python train.py --model="CTC audio transcriber" --dataset="melodies that start on their tonic, played by one synthesised instrument" --train_examples=26041 --gain_aug_db=6 --time_shift_ms=50 --input="waveform_16khz" --tokenizer="char" --vocab_size=20 --arch="convnext" --norm="rmsnorm" --activation="gelu" --mlp_ratio=4 --inner_norm=true --wave_strides=[5, 2, 2, 2, 2, 2] --subsampling=2 --layers=6 --width=192 --kernel_size=3 --init="orthogonal" --residual_init="zero_last" --optimizer="soap" --beta2=0.95 --lr=0.0017 --beta1=0.95 --shampoo_beta=0.95 --eps=1e-08 --precondition_frequency=25 --max_precond_dim=1024 --one_sided=false --adamw_lr_other_params=0.002 --steps=5600 --batch_size=128 --epochs=27.5 --lr_schedule="wsd" --decay_fraction=0.3 --final_lr_fraction=0.01 --warmup_steps=560 --weight_decay=0.1 --adamw_weight_decay_other_params=0.01
Rows from block 2 of a small CTC audio transcriber, named by matrix and row number. Rows with one number belong to one neuron. Each number is 500 + 50 x the weight over its row's rms, rounded and kept within 0 to 999. All counts start at 0. Numbers have three digits each.
After each neuron's rows are labels from the 100 clips, of 14976, where the neuron reaches its highest value: "peak on" is the class under the peak. Only what is clearly more common there than usual is listed. The data: melodies that start on their tonic, played by one synthesised instrument. In brackets: how many of the 100, against the usual share in percent.
# fc1: MLP up (model.blocks.2.mlp.fc1.weight, 768x192), inputs 0-63
# fc2: MLP down (model.blocks.2.mlp.fc2.weight, 192x768, transposed), outputs 0-63

fc1.149:496524451455528467454592601550456471501486503499372524488419548487539492505493475548577523531417557468625489598528501445353436579501500528512504537537597449561565559583509486503541506451538505
fc2.149:529513455513505489469514443457490407491591444511505428456482505465574410474432574477493560551524515493498523406450553495257513449482506493553526516488497520557482469583494497525517524461503557
peak on: B5 (69 vs 0.9)

fc1.608:528554493486453475475507422586604412515449536462438482443533555530547497475467532525497535563584561569523484549468393545458545505561483485549481441549509374538493531537502635479437503543545575
fc2.608:520426474460444566494505503557569493488537530536501452504394561478484550535558542557473508484482376529453500473504593458532506436528569497520545558458423548591438489537500511523421521457555507
peak on: no note (64 vs 30.3)

fc1.631:433509495464447551442546500498585507481480468421443501529466614486534436397518482610513571533452448400554500546460560488504469497501469483529513578560519569423440475509524531499514377551445421
fc2.631:490536473518482501537567479572516472432486460481467492528542566536430517510509482517441479539435493541518458454558378521437533482379531562480472533489482567480478526542516533488565544500440513
peak on: D#5 (44 vs 2)

fc1.160:445459441464504521460465422521488479421477550549514640540532462456582507542383445473428541505565553423471546506449482427510480493577441522561542601615491437520568584480580434478490372540490517
fc2.160:520527501463360534453541572539631493567523500451531515599498511440537535452458397461473500523494404439512629559541527431511429480578467427499497447433515533519377472479456510525566516533532437
peak on: D3 (91 vs 1)

fc1.161:527486499571409501598482502587514486535408528539549419439431487516499553514510513412498472543570481451457410419618507484504472527466488456532478462471425503488478490459503479511433424428414488
fc2.161:468524435417421544523614520492487580524440518546534438528482546488468503485609484593533492545526477424539429501519545477470509461461420491542597548440525538454532463554491470478505489502542513
peak on: E5 (93 vs 1.8)

fc1.236:477446410574513565479550554502545467421474446474426501548507425485437518539520552524454392497451512487423496572431526485474577568514499467550496377505408372383429570514483567589579486472460573
fc2.236:415522455494486515508495490497424518433413532533546485505440504585494465365633553609493514463481471476486574439523488442459406545513459456413512486507562469484369514413547564501493460512436542
peak on: G#2 (79 vs 0.7)

fc1.546:505492529470571491401581509575483481435496518410456471441516401451419546483505488453519504531469438471451414574406418502579571449527477522524483487497476491426426562468498620497491578478473531
fc2.546:513500463516581457467444575588577562517613441519504442519580479478572517548518486494444439415479534474493538551533530487585366533484443446507470608489506517455569501506452579503485531447464551
peak on: E5 (32 vs 1.8)

fc1.545:585506463593519483433516437460469492530494409484479424614504470544543480439493540537631396536529525540544497590469598490428512505473452558407482505450439569450482373493512494542532506405450388
fc2.545:528458533597509527497488553490401451520527497524442421527527519458516531539504526466542463386476527447594486466549447519364504549501594483493594413385609445508549536425492514517606445435421538
peak on: C#5 (40 vs 2); C#4 (35 vs 1.8)

fc1.536:539564491538544497441522526443512464567527547580433465487516510370426569428453447535487505544522630559535449549478538567503509480542501490502401439467483543499629471496446531519575434584500417
fc2.536:487566558435470478544519534553533532509528492502452473607490438564400484614460538569412535569512466567512475501422392494423501506432497555477455516418613459489428464526462457508512545470535482
peak on: C#6 (46 vs 0.6)

fc1.175:505442481503507482554484457527470456593559603632483492486441536566493509511457547480475476568514510424511513440477462532509544558520468454492505505436529537478479481434548397499467562513497417
fc2.175:436499442552539481530441427500478520454479613450476552526560502479522489428575466537486455480451498386437534539581485502451505504435434440530481481513596484477590498494526476529553446496456486
peak on: F#4 (36 vs 2.2)

fc1.110:485486493421583409532447439444389518545531498475489565466576566469575572508489497533510582513413494582410462461483572505424477529455513426487516542495499479612473459502435540468550532416556481
fc2.110:513529366522542501537509512549449512525501535534522509439570516498474462427455425543490552510463555585532495445457380567421518499414574526556558543418584424537523474413497517531490558503520516
peak on: F3 (44 vs 1.4); F4 (35 vs 2.2)

fc1.684:562604531530499469502536491532600545482465425503455471506551507531548476437423500536562510521573535441410447522510441452448500476507552494506435478496523558510559479458500499406526455571547409
fc2.684:488517578480595553465527472498473543531527493466498510530464529568534531541477514479536502445454433510479491559527559530442486534524483381503491479414549516511451497399484469464463442500434477
peak on: D#5 (76 vs 2)

fc1.178:483517518484488460515438467484424463524404509515422460576481530512546516549546482509484506443514493500471472443531514521520495483467479594474534562545356471441445534561540501499520538524444547
fc2.178:467529447462508500525564509551531499559507532549421565490477566490497588465531551411480528477401604464483419398542501542558543566489568541459532520528450543422489516515522557560452484487433505
peak on: E5 (55 vs 1.8)

fc1.241:347472546656569404440488537380525501470497522469502508469548494542547556440540397472505524471442588479473495560550484559456511496490468499457557481466551473492557514509531525550523438593489505
fc2.241:496543504410579476507526561536440516490480536570541478487465554630530541472569408471474547493503467539483519504554581496472474518498394455439536519546471554471381552399490530538432424461491373
peak on: D#3 (81 vs 1.1)

fc1.475:531528520485447561535551438456499537532590549524504535440600512541605563521408447494473456490596524520407423479525515482515450543471507530549609548525566547520388556468515539413465514494516556
fc2.475:528522541519558486480463508578463553419540483479502538533501453560447490491478480527571544470538542489472444399441514449497537458473521564512504663472446558620565518438528471481501504457524545
peak on: F4 (47 vs 2.2)

fc1.656:444528504505536438464496503530484460470440508457497469417502478458570546455447432491495633585477463454515472548476500518602455522478577523441518453594500544567471418563442528479509469511450510
fc2.656:454473471569494543506469573483535544518413511482453494521470480486428505450522502572465463475479526437524574502499395512759505459632477407480508558485499540468497513515485432501524522515459465
peak on: C#5 (53 vs 2)

fc1.48:432532517483549501434509532464451479470426550520452460539460494547430544523472575546579497521492425510463498416522569484508480496446603415459478500527516502509459559446497485591475465571443505
fc2.48:418447490469489484544551411538497500516422504521613465546505454514488558402533591474520382433592478500496468519429506485541495502445511501478486496485537444475533475513527541377478468508459558
peak on: G#2 (96 vs 0.7)

fc1.42:542449618403479537524552428500459492466459516460516339552482453501521516501594472576527489441467540486514481520503572514529541460489513492532516534466547610453527545459451543511506635479496521
fc2.42:539480549527590459521524714525553450482561464493445461477438600546543475537517498467504499473483528499444521530542445507486472553523292544521504466499530478461396511482431504587507497451400483
peak on: E5 (34 vs 1.8)

fc1.372:492488508429531565456492449456465549498476500488444468386482550451471439491502420470535433511540468501537546504441451528441559544525585559498526497503466546511445409491463487467550479505514534
fc2.372:483486491467457502463549509497521583488530427508513485532401463428552496472504483563475569528488527541401482480527536425469420499476605508496595510497535496508516497555569475441547375484539487
peak on: F3 (29 vs 1.4)

fc1.253:482553491494623579453577429381488399467490485451478453439471374452478525484497486413418591512505557465454559489420418531484494552548558538481467441516490435573497487445504535433477530530515515
fc2.253:483401411486585544432537517516480442530502472481456465477489504512445497577580482591531469435504529521422544499388545453511526488572450458472477459507431516519487418442507457497514428504499515
peak on: G6 (61 vs 0.2)

fc1.206:590500443564543450536488524490520446516539463500560560591536589468513442416563420453486603496488492493518533510459522504551521509542468527486476520494453473493563543514540506533523483416545461
fc2.206:418490449564448487609390522579462452514477396477475566473525549501426415466515453504489461487403556401473509469486537596508504504521662469418535529506464501488451546470547488530540525540464454
peak on: F#4 (46 vs 2.2)

fc1.397:548496587504488419476530571514476571546505511465501437490512464552620450540466449533541603494537464500517516530426550506557422512554560455378568487434461472486426472414546409493554522487536640
fc2.397:455457536460567484512500447467463566480428535515501439531533465459595491458481471563557456520509544580518500550542421468498590548485412486530498519451534505474572540500545452436515436488534474
peak on: E4 (33 vs 2.2)

fc1.665:581511515606430578498505596423458457486507501524561476482473497526594455532437544479458465529501598462467506596525551465418529514452509510477535564515458423431559537498463557577440487521443557
fc2.665:479485479504539473531512485487386479531388531508525442402554536475598606402465441440420539458508393434551478491474423499488451560478495438521461445503512630455462505411588478504502509518536444
peak on: F#3 (30 vs 1.3)

fc1.148:431494511506544455554478460434590539524502553566484490572534566519455514513546436499558476576558511536493454508504521428499568539614504530521504480551474607531555464462457460525600406491406507
fc2.148:433574488527526502523554487499499611478482495611556490527535451563511400447545455485497436559518480493509461567458510492536472535476531506513489553517540559510504515478431538547507498478522552
peak on: E4 (57 vs 2.2)

fc1.381:483528400551507509414521510602484548472489598493463657432557530522558476436514513551447535448538455462474522520561607488470526543495481465547496515488542462498519506513566461467456524479386510
fc2.381:468415567553464433524481527511535501547470459513418546431437538590562524581530570502479466505515616533513531583443460496524492530467550502493464465490400531523434450534443409465556487470472459
peak on: D3 (32 vs 1); D4 (27 vs 1.8)

fc1.415:482427448545510477502469447497475530454517517560489428496532420430447511385534517491527479493441496454441548475503542469493472605497471511355509536492544485510478477521500541600519458537430556
fc2.415:514557464571500493461516544553532543485486508474532536541468513553485512547489520550537505468444464508497600570534398428425530448505510446560482517426431462473498594445566516594505553485443529
peak on: F5 (34 vs 1.7); F4 (27 vs 2.2)

fc1.416:466479518533503554506539483520525599473437429503561515497485508551430556373536431450511440546477489567442534462477542476504553473610543515468520412443565486400458451503479561528547557442465526
fc2.416:523477553472543500521445495566535643505530511492489509522495454515494548609572546535467513531480527479532523509528416419480472521564447443557557535498551459446615537513514540600491465496542482
peak on: G6 (57 vs 0.2)

fc1.194:516498561495576394409491506540552426583522532424435465472503498528536577495542568529467509485489531514503531399490594367662419467628457565414478515513588498522486493460411477536591479546442529
fc2.194:625563505478609457525480599506508370523443481529492447535542503483490478503503530498575508494547505423450488444576384437582483456567508530426522427527452531510527498452574501540505542529505555
peak on: E5 (42 vs 1.8)

fc1.459:395470464522466491510520515479575516477581536551438471495471505503484450481477512468503557499477475555478471435537634325595635538431471594507535533493454458565425477529486481537465472510470500
fc2.459:501452523502492456498472388507549526458525453449565517540494593470465464487544510364532527603396465459386472526514516468548404497436537575535515468536495517521600547521435551533494545472523421
peak on: C#5 (71 vs 2)

fc1.203:519574477548514502471415546553511437536490491520465546438393528522476453499522448436458513426558527525521454518525565547507446528520536532521555447490531566540548371478440433466564533526466527
fc2.203:494468555469518458428556491475541454471574379505474521413504481589432536606506506451471475531486402368488568534525526468573497549507469557499504492436534527438420513461461579550465495529476418
peak on: F#4 (49 vs 2.2)

fc1.638:587452609437513419558547429505497450496503405560479511490580479482482556414496435505531561466467422506518453529500458481503405445538513431460449431510502452563354477617519424475495509513502480
fc2.638:481515506514536515553542487538577455430407518502497497484587457465533519509459615431464512594496607522410542455439473472464544418489500502502440523488522480509644442515485431563512466548439486
peak on: no note (73 vs 30.3)

fc1.552:481478441425437565463473513461572416641516500458505416422422563597410542546465483503431491580536543466567464552470562431530562514556483532399498515476568474448571502457451493545478394461493433
fc2.552:463485505460548583504600490405525442486452571460454464430568525442532459471460480540444492482420362540459422472571492452457520444485533376427528475527624493459403519413513530546480548484449495
peak on: B4 (51 vs 2.2)

fc1.31:500451566481483451421468528526443421423407367420492454523542475529543458511546482503468556512502520553461490463456587522552456524423518633472575537464610504490536556430501564436547542502526536
fc2.31:534498419426449473537446529547467474516549472551551494552553463504629510471593507492517447493510527462392558505468387500543525540486484593512537468452448523534515498474487461513582505550435487
peak on: no note (62 vs 30.3)

fc1.421:474521561450497522590490521523594463516527451595487466500497522509509566526441485490478549535497520582473495552476607504483650471506520450552470500491560522516471563514387500487556444567581486
fc2.421:509469499574472545560507404567596441439481522466434528463486490478508534538541509534514480503449472457516430424473374468459390519464404497475475544473562550574442470438517549434443472602478502
peak on: B4 (77 vs 2.2)

fc1.418:462564432463446512423602584451429438512440544517443534557534515513548496547558544503520543452490352540533446524516544500499530596419400460495537449636434588454513559529421537443511447435556533
fc2.418:438415494514534448423371455454554498520493557579515524537462503395583424494519508562566511439562596514510562440507471504506512529442505513436552487596500521500543506520509474527425539396416492
peak on: F5 (33 vs 1.7)

fc1.526:528492545554493437491585457475607347481527495490463475531449473564553441572487493477421477544414482535458390548534554500457546525521535437492559601468477485449571530468503521459528478526540502
fc2.526:498538487404407472513371564459503407548482550555490558488379512415528412495545459494430469453499529412502478542530455492507438482498432442519459448424465535550459481476476608507498549466508523
peak on: F5 (81 vs 1.7)

fc1.575:521518422541557487555594447500412450428473572515456454487501426512399531526470566554578456414427543498493488498547484482514515556472422472538526547522422520550489490528488435549494460485456525
fc2.575:510488491565505486475511481530579475520452462398443488547528545523477571661484522510558482454456452471435534526523508579540585521495548552485488421522489508541516478584460477555420523398547518
peak on: D#3 (51 vs 1.1); C#3 (34 vs 1)

fc1.93:409522480517507501613428500467575425506545490439492512439405560437540539430560531460468435568554564438474483562534487484445462570531427500553532480442554475540538456470476515508484391486459369
fc2.93:462480595571551531482553581505482452420488446457480602505447500463525436516507466468437481514478509536462486461430561483400576578478485511446522483580571484481441438494471452526433484485527502
peak on: D#5 (88 vs 2)

fc1.485:609506495514506490510532476560548529466529498624489544450524455516553509567462454446527420596460540591550509542585533580559583505370527478426460433495497534535563397552474527515469529543459583
fc2.485:467508489515537500508407541555514522425458541548475494544568549487363535489539434580537543465530443482548536459446493453549293594450455500401499500522490467499495571460489419472492489565406471
peak on: B4 (41 vs 2.2)

fc1.50:549547559461540497514516487530531548552362475410491505423570516479547509525461552493479496429476494482470577496548482410479463505507519554523483410529607458475445519454423659540496481495491528
fc2.50:544492505468518475578456451536512544569479549487497487562504489492513517429484506454515524537458435487502452486482521429438563436437399413551547536546562564537473498624445476405541539569531475
peak on: C#5 (25 vs 2)

fc1.182:437539443502502446455499439503428462628457470534497464572417452486649442480514444502490505495557583532608538401482531498445392610497549526492484503448534458531514552551521538491521508460552499
fc2.182:534530394457499530438466502523454473474551509528530473449432428388488557490460448433493528447557423538516450433466470459455635526553565565451524466432541443523474454430526560548533450501559523
peak on: F#4 (50 vs 2.2)

fc1.336:494505481433451470464509345501503502405418472519430507532470510455399504454452512563548467495560527490567538505458506500491463488488487487430504436546469511446538490501536509600444489521542457
fc2.336:613434556467495564521526535502488432443448497449482433505597480465546509536515426549519530457520503509487568475532499540549473557411463518484435451445480566480520461505486452361475504489475444
peak on: G#2 (47 vs 0.7)

fc1.191:579438431510522521432434439466461519463436492624414499492481449483502452457551375442546527639505467559484567524375448551593450527457537511474477485550511492435553478515474478477557523454558433
fc2.191:477559572510498560501515568550530494518551553456517517501557424439485496543496424440468438489502596467590493518495496464551555510437410444456461454562521446522420467513539527562496381564464513
peak on: F#3 (67 vs 1.3)

fc1.615:556566545481435574419574419528482548592475540386402467457518593464544496496481456488461526432507515536516458489526537553525436518530495424482472439574622585485523566488555543477437506493491521
fc2.615:503502634507477498544597548550482571486485490505607544458451504467559594492501526549485467486549551513504486503439529534520582527531512551465483450526510524460478511471558547453476507456493519
peak on: B3 (39 vs 1.7)

fc1.81:517574549496462492500547447448522552491431510465528491526518465471517434441525527452593517588497513588500532464534503447500590454498561477504494560543570494470445434572432520495445385532458561
fc2.81:436504476631503525539491505501523531524579535468485502491468540489440529614531502602521448534504487432520478491537502472523471491460432525497519477454541506526511503535609483474405452518426454
peak on: B3 (36 vs 1.7)

fc1.184:519482536508496542586530599468450472498525459574585414496519564487559531520491504353458500469583591439481438553480497490494548547483481454530485418554507532453420513434537494457500530564419417
fc2.184:402452502476470473578438427487500454455351505446545480472492439455560492524574495562450528438503415426474504426489421430542461531524541521469417429406579473475488494477446517588454498541492462
peak on: E4 (66 vs 2.2)

fc1.78:579490482476485551446477496543518486533436465522544498493511592609419512549501408535523483470460473473450552577497580518570490487560503579478377500503432568466496442502487551465529537568449470
fc2.78:459460461510567532504500498527517418579552455491509429460468526376427479503503435383577511543470618422511435524431465486466496480535516624471461459483534423512371432485458464579485471562459485
peak on: E5 (43 vs 1.8)

fc1.640:505530513519547523500507541494574527442518475479465449503483545482521526541508464553551578581489474463544469452446429477476400570509479486494525553477607575488398494459427516481437400463556493
fc2.640:482590390484519556550498551470538462466525430525533466549435511481484406504517465493578526504528482459554499512496441512386577447487536514559452584541439528364542528484548530509485478453509543
peak on: D#5 (86 vs 2)

fc1.605:481544556456489518564497411507525572477508465520435522544592471555528436484446460524468473477541558566462425512485503476497530486475604485528584586524543635500381549480487548384536545532461505
fc2.605:504484536545508507525504407500396527526490465504478589526497472526422578448454442469432437440525532508505546475422514509585520449603461400457471458451425503522527479471474519544461538582512490
peak on: B3 (60 vs 1.7)

fc1.464:469477624485556460449524464543542483406441538507509462479505460553406367484541455421455555471584512484433550479512425489469583532546501542546475520546512532551502563523540631442508507481435493
fc2.464:486593438538503515464565561529470517523536577520474493490558407587466424408468476465594514416515514438492530482518559508518516508569482522526536432503461460485510509442533506462487456564572497
peak on: B3 (32 vs 1.7)

fc1.618:426457462482477478438457519450465548577516435557528494514486541552477435516513522566503556617432596465512566443491536480428563436592488465570530506507510383493469482489504503526453484448486487
fc2.618:369613496587569430524494456517451531528524502463503555517469490505567502544635516506502498522441391480463502497524561573404497511623434546495473483476500412508417553444527563480556476508480508
peak on: D#5 (92 vs 2)

fc1.510:533450535448583517461490523514481474480473480529516517485406502545493457478486550428584485485454518497505535507482430503404492591517526541458508361493549508547479461530500551473477502411482423
fc2.510:518469503579553513490387520455548512573457551481528514488472514524439470553493628453553448363615470506538542504545533408452561473552491569563486543413549491482558484517456480546575416489557510
peak on: C#5 (45 vs 2)

fc1.211:472583470567459439573522524450447458526436522476445488506563514490539465524532441520505555598492558519541487534410493483487511503575322507463557543437520470461593632523444513449487557507507534
fc2.211:508525531545531550437477448541532456565511538483518527440523463472497416484481487578446469525512547431586555514448510370452441482519446495469549428536517491495354543535517523472476526395409457
peak on: F#3 (62 vs 1.3)

fc1.680:505528585436534524579524374571484462592508490506551518502523488431556501460543516472534439566362494533404544470568514468484458540487501473423485536466451437508422492506424527543428496615452486
fc2.680:510481496456535453520545555556520440523497517529461606435435516540501610590500541481535494526411454452466611467430479526460485488508512610518459465426468482479502466474511549489431512465461480
peak on: B3 (34 vs 1.7)

fc1.495:486451512501508483597453577451439444430577532478495469391515535361557561526531445473450459468498612415476431568487539541523417477393477510628536417488433555497504474543529503393365471470469454
fc2.495:512579555489492524612488528550477503466467460530450571465563494455520565474589491529484495528577399540461474497482407417476587396472496465456505441488512409505461471597516445480506443531529425
peak on: E4 (48 vs 2.2); F4 (40 vs 2.2)

fc1.474:618484513569554529505508481500593476491480479443496434419446457554624645565523499473514467457548459440473501519517592458578429436491500555619562449533555546370489509492437526492548452564510503
fc2.474:484499449509694550560561475463518469528463484525512481445514478537453498357479521511535546562510564547466426447521547483601499440390500480472512477481504487453505566582518479456430463527586490
peak on: C#6 (52 vs 0.6)

fc1.216:503497463577419483498545624484459569530400512540506480564392590519555558523471459449494460554517396512488501579512453524501436570484460535476438497533666484524484508473527481557562315480454459
fc2.216:527493507506409527465456598592567506438532521620462492529459531520460502497551532569432555483522513481467559505511536473590587484497517515501479407467486509521527485474460471488469395519420460
peak on: F#4 (31 vs 2.2); F#5 (27 vs 1.6)

fc1.68:535561501419455481525491443513448460471458439470494475465594512544502526483482534552491500537489503558490503498528458512562467523456504472455483609519519447663511562502473477413580506496544535
fc2.68:587521406464505444464540476594476555540407586470523472472545510541448535475529411543490581460577552481488370454519538553529506567487514570478501511493480402549485534403482539596538455545474417
peak on: F3 (50 vs 1.4)

fc1.64:461481516483486508512475483382571499556537516510523488547497390533411544441467469518436510403474536504505520547415525523494515552491428450514477463522542459528456476447483551465471475440498554
fc2.64:544480455630549480509546505453481538516450549452538460464508528509481470477501368466467428546528506502535494528566524615479586546574471454470406499469530526516649359502450467447550477537421431
peak on: no note (90 vs 30.3)

fc1.138:468536469512552603494492452551505496594485533551519525496530519475508501411513505490402508532482481541530493535528426600480435476450500488463528529442536500413490547442546528407499478523528431
fc2.138:539541490444586544544594453520549547469527564522518551470520532524522557448475408535377563478513562532508490481493615559449530485543579455468485585485433546482524502472514611420519447485506565
peak on: D3 (42 vs 1)

fc1.26:502506436481521529482451552530447477505485441556474515525441505500447556536576435631586419365482407510453591504528480541514469536469476404438524408508563430497470471502482570518424448547559487
fc2.26:546422468455514464459511507466484542384411502464479483564482425438468528470435434448481586464511564495471562482446441458554432469414460562486508580448462498388457473628458427639465501561449510
peak on: G#2 (31 vs 0.7); D#4 (25 vs 2.1)

fc1.505:526391510468488426503463509505529573450480478522623499482499508472581499409562560489491512554551457539489536467575462478475475531538584438456486475466440522517510483524412547474533424479393442
fc2.505:504478483469535451497434519475519569544452501404581509550540418487565490558508627546489535465510584539528469576417544446576507478516582510478459465528486517545441426415428547460522494553498495
peak on: C#5 (77 vs 2)

fc1.284:474390419440503549482447554575460587576563558536558495490490481519449489435474418537360530379483490426478458517450537507412485432555561396511501534602550534501473515521518473477463454559438571
fc2.284:486476495580571517509465453506471518483416578572495539425519494471487541476488428460509495484621500484454538549512518506456441485532382515514491492531527461495394493494512564395543473538489634
peak on: D#3 (50 vs 1.1)

fc1.142:412611480448459470455484510478577418559453500485474485427548528400525518576398567499532575590552450474492366445487484569492460489482513441512572496520504496495493476507536591518465503563430510
fc2.142:542427440557466492489456481572563460524457452447526523557447598463505435465544452506500497430530532507513486543504537480553497553512426517432543530499428464539528483580497483477581490486506371
peak on: B3 (85 vs 1.7)

fc1.413:460493537445599440583489571462499492437541478496529551482468478501543492562531470478495473628513444506493449484400484539588483591627526478493461374508493490509517511485497461474654451583509437
fc2.413:569481590448517548471534468503469426514503507470567536518469615470475426535445475550413443528432610504550480464486474467541401595601544508444423595506527500518429500507546468492466497512533477
peak on: F4 (44 vs 2.2); A#4 (29 vs 2.2)

fc1.380:415473589514516481515452484485537436552553389470510495544452480505546514464548469519467583577520610429504454568545485562533577519534430541566586476485506528494425544447492452567538504525515468
fc2.380:534453517513590526501540505428555316387486524459419498573519521459498497474550465402483542485562486613576559557422476459565471507506508455523511538571512546495518499553484464486492506544536524
peak on: B4 (49 vs 2.2)

fc1.467:447491496449413364486440568508472525519430429558550505537487514503522459502507532483532530441583539491551497435465518500470533494565470533522458516570527477462554494526432430498483396603499579
fc2.467:476480539459374472510522493498476562591482421423441566440490459585447434494614527503468493525565447452502405515468477452453395516489475513529495494427500480426436522463485416596503497464431453
peak on: D#5 (62 vs 2)

fc1.473:534534516458516557539486518425496487537498545462486531478423502604554551575524604450530480615502481477543420465565503542496537451513550426513530466546507477500433598543379504439515479461543444
fc2.473:508561488559482566476537427510532446419477524528539434519508474532439609482507484492628423489493501569452489487488583472432510546482414478456509487468511464469673448590435544487533457624550539
peak on: C#6 (38 vs 0.6)

fc1.305:552468515484474523457536512514553472476500479546427576569594472437420471579515538520553539512420541521425438481531447429472567470554566599602527326505563451475443457431420543486472583567533531
fc2.305:523491472393398452460455483588512509537438489434592565525581569535536568504463593552534542538591451507459529507498533432453446512548504576529555553510498495464545497400485441484488451479461546
peak on: G#2 (31 vs 0.7)

fc1.74:475465501552538442510533526457528531507491449450524451477524572434538489450460479428488451450548363489441542398505514516466464521486499559461499550584524502504522582504526479541568495453443464
fc2.74:448456487503491501434466416510512496562473484553527537456421439548418410451535461449563542571544473566445425542456552444519556509476591545489467480476387542520514522536540550553483385553478471
peak on: D3 (28 vs 1); D6 (25 vs 0.6)

fc1.590:490423550538495532470554533471449572462532436484496550473509473557440438510468490502543547480436399528556589531571625498550500450552515462530485549457464468478543491573407606518501510527475482
fc2.590:452520468484474529557445533505508555546491528534465457559533575487433498450482529423363486460551604517554495385530346553448487514537407489532457525475499511463466455454438529405530571615541450
peak on: B4 (55 vs 2.2); B3 (29 vs 1.7)

fc1.339:536501549552451546486315434473441504432533616536502525498395525455477552505544527458513396513558435463450469483510460418578482552412464550429508552543540534574567410568454507379508465464497554
fc2.339:524516612546455528487553518515506458544442533521539515521489488520405552460512501542580459498451516543503438460518500431567447461417538515449450552490486543525531540510478537459424478480600512
peak on: C#6 (46 vs 0.6); C6 (29 vs 0.8)

fc1.240:556536457529414543589497539511523502514499524437479525473503573497491507549507408447527592382526514427519470534487471493463420509508506544508531542546522465482503475560571476371584453382441535
fc2.240:443558477514490549502496554474581472544551499452601555431436447474524560480499518460412531579448466471500534503327519526519509468531551555509551432501484507496501506500611524546459530388492495
peak on: F5 (36 vs 1.7)

fc1.582:547518480495447570409560504516558474472518479516421453513554516482479370539360581454462523448534539498471407474512376351473543390410521422569497565415570585461472499553526545499558479526529574
fc2.582:512512476370473589514464494501552547491546496478517469589488468510440511456404527556403409484623424464441546473480570498503426530433501444515510503491560515460510455411420539527506516515579470
peak on: F5 (33 vs 1.7)

fc1.685:553434476537547540444506528600433411628470568481414472459569477558569476539414573476408507474508502475483415453504474541383578514507522478427517552526379555506557445533482515500421492581467432
fc2.685:529496495471624559531475488520442418435508489510519527415497416461551512524463426526484557552479441426555389491428512533514409408475516493555467550508444451516516536542535441428525422503554460
peak on: B3 (90 vs 1.7)